{"model": "segmentation model", "horizontal_flip": false, "arch": "unet", "pixel_unshuffle": 2, "blocks_per_level": 2, "block": "basic", "residual_init": "none", "momentum": 0.95, "orthogonalizer": "polar_express", "max_grad_norm": 3.0, "max_steps": 9900, "lr_schedule": "cosine", "final_lr_fraction": 0.01}
Rows from block 4, named by matrix and row number. Rows with one number belong to one channel. Each number is 128 + 32 x the weight over the matrix's rms, rounded and kept within 0 to 255. All counts start at 0. Numbers have three digits each.
# convs0: first 3x3 conv (model.mid.0.convs.0.weight, 192x192x3x3), inputs 165-179, a 3x3 kernel for each
# convs1: second 3x3 conv (model.mid.0.convs.1.weight, 192x192x3x3, transposed), outputs 165-179, a 3x3 kernel for each
convs0.90:128128128128128128128128128132130129124126122127130130128128128128128128128128128128128128128128128128128128128128128128128128128128128128128128128128128128128128128128128128128128128128128128128128128128128128128128128128128128128128128128128128128128128128128128128128120041000075127000159125130128128128128128128128128128128125123131136139122124077128128128128128128128128128128128128128128128128128128
convs1.90:128121125201129157129023126122125088131127130124122118118110106134160139132151152131151127125123128130192132128127126125132126127126127138133135084125124127239115031101125011125129128129142125128128124130125128129133130129130129132131072125127132134110128126126122114112115127117128124064119120109125128127128129126128128132132137129130130146129130134126128131123137166136137123127112121127142139125122125
convs0.92:128128128128128128128128128255240255135118133255134183128128128128128128128128128128128128128128128128128128128128128128128128128128128128128128128128128128128128128128128128128128128128128128128128128128128128128128128128128128128128128128128128128128128128128128128128234130196124122109126127122128128128128128128128128128122123119143138179119000126128128128128128128128128128128128128128128128128128128
convs1.92:131129128130129133128128128000129133000106115130130137129128127124127127127122127129128128128128128128128128128128128128128128127127127129130129127128128128128128121127128125126127127128128126125128127128128130128129128128128128128127127128128132131129128129128128128128128128128128128128128128128127124128129128126128128128128131128126128128127128128128128128128128128128128128128129128130128128128128128
convs0.93:128128128128128128128128128119124129126126127124124126128128128128128128128128128128128128128128128128128128128128128128128128128128128128128128128128128128128128128128128128128128128128128128128128128128128128128128128128128128128128128128128128128128128128128128128128187222153130139125160186190128128128128128128128128128247255255141136128133147127128128128128128128128128128128128128128128128128128128
convs1.93:127129130126130131126129134170211255132135134140126128125130128114129131078123128130129128127124113130127121133129123127126125141129064134130128130127119126127127130126123148127127166146132131147129134124109100129129122129127127125122122118116135126128128132128093122117170217135128129131125127126130132130155131164129128132137131120123121000112113000132128128110122121127124024129127136130177116230134124
convs0.94:128128128128128128128128128128128128131128128128125128128128128128128128128128128128128128128128128128128128128128128128128128128128128128128128128128128128128128128128128128128128128128128128128128128128128128128128128128128128128128128128128128128128128128128128128128116127124130128133115134140128128128128128128128128128052255127000255132023255133128128128128128128128128128128128128128128128128128128
convs1.94:125129126125128127127131126132126119129118114129126121126133129126131128129150131127128130127128129127127163102138130096139074052122040130124124131128133128109137124131131127133129129127132129128089129128124123129108135127123192126123200132131127129128128130129127129126128131131129131131128128129130129129131132125131131126131208128127255130133235129129128128129129127127129129130175126133140129132170129
convs0.95:128128128128128128128128128127128122127126127124129129128128128128128128128128128128128128128128128128128128128128128128128128128128128128128128128128128128128128128128128128128128128128128128128128128128128128128128128128128128128128128128128128128128128128128128128128141136187255158255255145255128128128128128128128128128124126127125114124106127130128128128128128128128128128128128128128128128128128128
convs1.95:127126129176132155125118111143169173118127114149152128152136149128132145130125122157181139129132141127128147126127126126123124128127128177130133127127128124126124200130130131130124125126120121131126127126076132130129124126128136142100129127127125127126111124126160144129126126125139144132132128125121116086126124128134171141129130128137131129127126122125133125127135127121127127126129127065128127123131126
convs0.105:128128128128128128128128128129128125128127126129126128128128128128128128128128128128128128128128128128128128128128128128128128128128128128128128128128128128128128128128128128128128128128128128128128128128128128128128128128128128128128128128128128128128128128128128128128000017086124128113191152206128128128128128128128128128129127135128129132130129124128128128128128128128128128128128128128128128128128128
convs1.105:126119111127122121129134128140139131130129132129129131000065111133127098128129136129132147127129122128143131133129133134148138134128133132133137108121122116128127119115221126127255129133144255129132106063119135129122109127127125125129131132132156255212149209255125128129081102081000101066122127130113127130129126128126128128128129136115124125125117119148174137123127125148174131125130130131130129173165150
convs0.116:128128128128128128128128128128127128131128129130127125128128128128128128128128128128128128128128128128128128128128128128128128128128128128128128128128128128128128128128128128128128128128128128128128128128128128128128128128128128128128128128128128128128128128128128128128118132135127136166126152212128128128128128128128128128115120125122125130097070129128128128128128128128128128128128128128128128128128128
convs1.116:118115125083126125055125127119160138120142142118136140107131115117120126107126112153142119142158127138158128149144132075128129118134118133148129127131112127155111125126112125128122143122135128035126148106131128130170127104193097112130125084136126042130129125130129126125127128128129129129129125127122162144127113187126128132134000126131000125129000126076138109128128124132133131127176043131137126134158127
convs0.117:128128128128128128128128128122126127133129130124127128128128128128128128128128128128128128128128128128128128128128128128128128128128128128128128128128128128128128128128128128128128128128128128128128128128128128128128128128128128128128128128128128128128128128128128128128134160141124147132135133125128128128128128128128128128000255159000131147049118114128128128128128128128128128128128128128128128128128128
convs1.117:132094109121255133126128132126129128126126123125113139177169145141156156127255150130129130097137151043128126126126135136116117136255131132130084112093114132128129130141141130174126134177129133133167132126133126129137107130130113126133124125130110072080124084124127129131127126123126128126129129118126123141130195129124120145111127133105050127197041124125129129134137124148165129200121191112129126127134000
convs0.119:128128128128128128128128128130128129131128129129128128128128128128128128128128128128128128128128128128128128128128128128128128128128128128128128128128128128128128128128128128128128128128128128128128128128128128128128128128128128128128128128128128128128128128128128128128115035101156139124145135171128128128128128128128128128139255226131137133136139163128128128128128128128128128128128128128128128128128128
convs1.119:131153096132170114144149132088107055122093126120213131128131122097255133171130132123142134128128158213116129124152150000126097129123121137124182138105038146120105127162255068045064033000127129151134136116114132112122139080133055127133122092103255119146117055074023128098133143141130122124120131104124094124140123127134126121000029119000127137137111147119255127119129255125000126016137088127123161169128185
convs0.122:128128128128128128128128128128128126128129125012125126128128128128128128128128128128128128128128128128128128128128128128128128128128128128128128128128128128128128128128128128128128128128128128128128128128128128128128128128128128128128128128128128128128128128128128128128143212255255147255255255240128128128128128128128128128141151126123130039106124136128128128128128128128128128128128128128128128128128128
convs1.122:140130129130126123127125124129126131130122105129126127129130133122122124123127128134133236129130199124127126127123117132095113126128125127114129126112128114108126132131129128129129147129126143131136127129132128132143163135162185130136122128130128128128131126123132168174125121112128126123121123049123131128130128128133129130132139140127129128127128128128128129125128124166156132126125126129127127129128133
convs0.123:128128128128128128128128128126123127129128126126125126128128128128128128128128128128128128128128128128128128128128128128128128128128128128128128128128128128128128128128128128128128128128128128128128128128128128128128128128128128128128128128128128128128128128128128128128121122115120128118122134123128128128128128128128128128137235128132248125127152000128128128128128128128128128128128128128128128128128128
convs1.123:121115125119129255128143144121112122080096051148142132129125129111124127118127126127128130126117118125119124119132128128128132130126255129187132133223122136130127126123126153129131142124149116147067148128129126043088126199145113170109124126070114127147124126130126130135130129255125118128128126129132154128128128114130119128124166111126156094123142000216131213135153255130134126129131172123131130131128131
convs0.126:128128128128128128128128128125127127128128126121128128128128128128128128128128128128128128128128128128128128128128128128128128128128128128128128128128128128128128128128128128128128128128128128128128128128128128128128128128128128128128128128128128128128128128128128128128129127126154128128110109122128128128128128128128128128128043081130010117129024127128128128128128128128128128128128128128128128128128128
convs1.126:127044144139132137134121108137157131128132136127135132179093126138136128131117172179153126144184126127012128143111123129000132118219122217097077056103130127137130172119110158130101132120115155142108129066129123123188129149122114126123030044138007130133039123130114000059126113126114088119127123158128130127119113128112133131151177145126103124211255142065126123219077187129104255199250127131135126125103218
convs0.127:128128128128128128128128128124126128125128128128127129128128128128128128128128128128128128128128128128128128128128128128128128128128128128128128128128128128128128128128128128128128128128128128128128128128128128128128128128128128128128128128128128128128128128128128128128121126118135138111062124037128128128128128128128128128106141136119142132133255237128128128128128128128128128128128128128128128128128128
convs1.127:143118181125123161065255028128128129129131144084105122129108126137255136152255000000126109122133110126116072126156127128134178113000255129112161132131137128121089131131130102127255081128141127138139164125001138000111139140072000171125127086147162134122121085123136158147128130129129125130128131131113132104049077116112000166123111128122189143015125000130129140058255135000255103138131118129083115129000124
convs0.128:128128128128128128128128128125126128127127127131135139128128128128128128128128128128128128128128128128128128128128128128128128128128128128128128128128128128128128128128128128128128128128128128128128128128128128128128128128128128128128128128128128128128128128128128128128119132137124136091145170125128128128128128128128128128255134000251138000255135146128128128128128128128128128128128128128128128128128128
convs1.128:124131099121095000220076125178188152120118119100125136126124127129032130152125107126126133120129117139200200131086128141123125125255120135085099129114123125129089062138094128134086147112129133133134107255158115111125029157097000132179135105131126132131126131131133124127139155138122091128126126132128144174109172128116126100126145143121129128000061118134127120000000117000130121131134152108190000000146119
convs0.129:128128128128128128128128128127127123140130129128128127128128128128128128128128128128128128128128128128128128128128128128128128128128128128128128128128128128128128128128128128128128128128128128128128128128128128128128128128128128128128128128128128128128128128128128128128255255255000115000232136255128128128128128128128128128119119120068086109128123129128128128128128128128128128128128128128128128128128128
convs1.129:126144120117124112122155122239185161137181146136164174198128143132029127063130127130135142119137126111127085127128101127134126125126124131118126112128129255159128134124132122119120118118111111087128113224128110030121127147122134141134126124131134129142129123123002126126160127173128150130130078139122129127129194124146129142132255130128128128131139130127133129123175131125133081141132129130131128118130144
convs0.131:128128128128128128128128128129130128129131130127127128128128128128128128128128128128128128128128128128128128128128128128128128128128128128128128128128128128128128128128128128128128128128128128128128128128128128128128128128128128128128128128128128128128128128128128128128127129143133125123140128122128128128128128128128128128125104141128017129215131245128128128128128128128128128128128128128128128128128128
convs1.131:118130151125255176128159130129152121145145013146131118123185165126129200110124111139125111028128131122126115099116121130163121140141139120133123255095156132099209119116148051077158114176090234118146148115144112255128133124062152109101154130106095119115000105092139129157126132117108135126094119127116105148135129120128137104125125197129126164124121117184120128209197078130163013147114153081223128122241091
convs0.133:128128128128128128128128128119128136128130130159132139128128128128128128128128128128128128128128128128128128128128128128128128128128128128128128128128128128128128128128128128128128128128128128128128128128128128128128128128128128128128128128128128128128128128128128128128196132142042121099255255255128128128128128128128128128255151096126139129000000101128128128128128128128128128128128128128128128128128128
convs1.133:128121127103118121137196127128129128127126124126146137127127127128126130132092128127127126124126103134141134128130132127128127095112126121131131083108118123129139128131129116120118166191255129128129121129130060117124137127131125096125129124131129129129091127128129130129167160147128129135132129129128131131136145133125091114121128128129127126126126126129151128128156126189255142130131127128134127175135129
convs0.135:128128128128128128128128128126126126121127127127128127128128128128128128128128128128128128128128128128128128128128128128128128128128128128128128128128128128128128128128128128128128128128128128128128128128128128128128128128128128128128128128128128128128128128128128128128143140145125126123123118098128128128128128128128128128124137151125138162133147255128128128128128128128128128128128128128128128128128128
convs1.135:127125126130128129129126126129129129129129128125124125126127129125122126126129125022120000126130124119126118126127126129129131144135133128126129131130140118106126127131125128136128127131123133128125128127131131129127127129130127127128133145142136134149129131129255179255122125114124124121126126121134255129128129127126128127129141126131160127027135127129133128123127127129121125127129128130129129127127125
convs0.139:128128128128128128128128128131134129126127127129126121128128128128128128128128128128128128128128128128128128128128128128128128128128128128128128128128128128128128128128128128128128128128128128128128128128128128128128128128128128128128128128128128128128128128128128128128127126127125125131129125116128128128128128128128128128134128109133135133131120125128128128128128128128128128128128128128128128128128128
convs1.139:131132125130129127128121126129132130128132129128129128127130127129129127128130125130128128129128128127128127122130129125129128124131131125129128127129128113127128213139098174129089186130112131129130129128128129126127129112127128109118127106123130121129130126127129125129129128128129129128129128128128126129127124127128127125128126128128127127127126128115130129117129129121130128127129125123128128121129126
convs0.143:128128128128128128128128128128128128128126129153128127128128128128128128128128128128128128128128128128128128128128128128128128128128128128128128128128128128128128128128128128128128128128128128128128128128128128128128128128128128128128128128128128128128128128128128128128255133173131129134121125086128128128128128128128128128127114121130117127128121134128128128128128128128128128128128128128128128128128128
convs1.143:117129085124119116121109127143129127133130127126128128124132129116127128111125222128129128128128128208130127127131228133133244139150255136126122159133119158188116100129255128127253127096141131094130129127126127127125131124114134128126138125125148129167129131129131136130140139136139148145191255143129131115127126116132127123129121137130042132134102134098159051112133060109128083114129130122141132114147130
convs0.145:128128128128128128128128128131130130129129129127127117128128128128128128128128128128128128128128128128128128128128128128128128128128128128128128128128128128128128128128128128128128128128128128128128128128128128128128128128128128128128128128128128128128128128128128128128255128130091115063000000016128128128128128128128128128130124080131074000138123120128128128128128128128128128128128128128128128128128128
convs1.145:130121123133019127129131133068133158120179189128138251127125203105103129123127132100129125131255127131134139122132130117127103115128134129142200000127119128135100124125119172125131208217152128197158130135129131155126123126124126197130133134127108094110130120126062121127135138143140142132255129127115117125102129125177125142171205202129128121127127120255113124125128129127129128122027117124145098131129128
convs0.148:128128128128128128128128128127132129128129129128128129128128128128128128128128128128128128128128128128128128128128128128128128128128128128128128128128128128128128128128128128128128128128128128128128128128128128128128128128128128128128128128128128128128128128128128128128134131128126127129055129211128128128128128128128128128130125026127114070124100096128128128128128128128128128128128128128128128128128128
convs1.148:131128133150131130173127120129133142127133142129132145129117129130121130129128128128127085153126120169110034137129123127119126127124125125182136125131134127137130128127104127120117116123047127137132132129129125130129126129198125123129120131129131136131129127124134131132134129142134128142134194224127231132128187134130149139131000124130123082151115086088129057127127098132122079128115129127132175126126159
convs0.151:128128128128128128128128128128129127125126128128128129128128128128128128128128128128128128128128128128128128128128128128128128128128128128128128128128128128128128128128128128128128128128128128128128128128128128128128128128128128128128128128128128128128128128128128128128126118125156125122132128132128128128128128128128128128249192159157138154133130146128128128128128128128128128128128128128128128128128128
convs1.151:230221212244047000188129155122124107140126045139128124064086132029133125241119137129121114118127130133130098129225131077090142139126110127139000128122133119000155061125144089141171128156138121084182135140127114144128016123107126129111123048119255130165153077177069149117119129133119138130134127149100127120115136131125125140095106180133255154139132131121016208138087038139119040125100162122129128136170123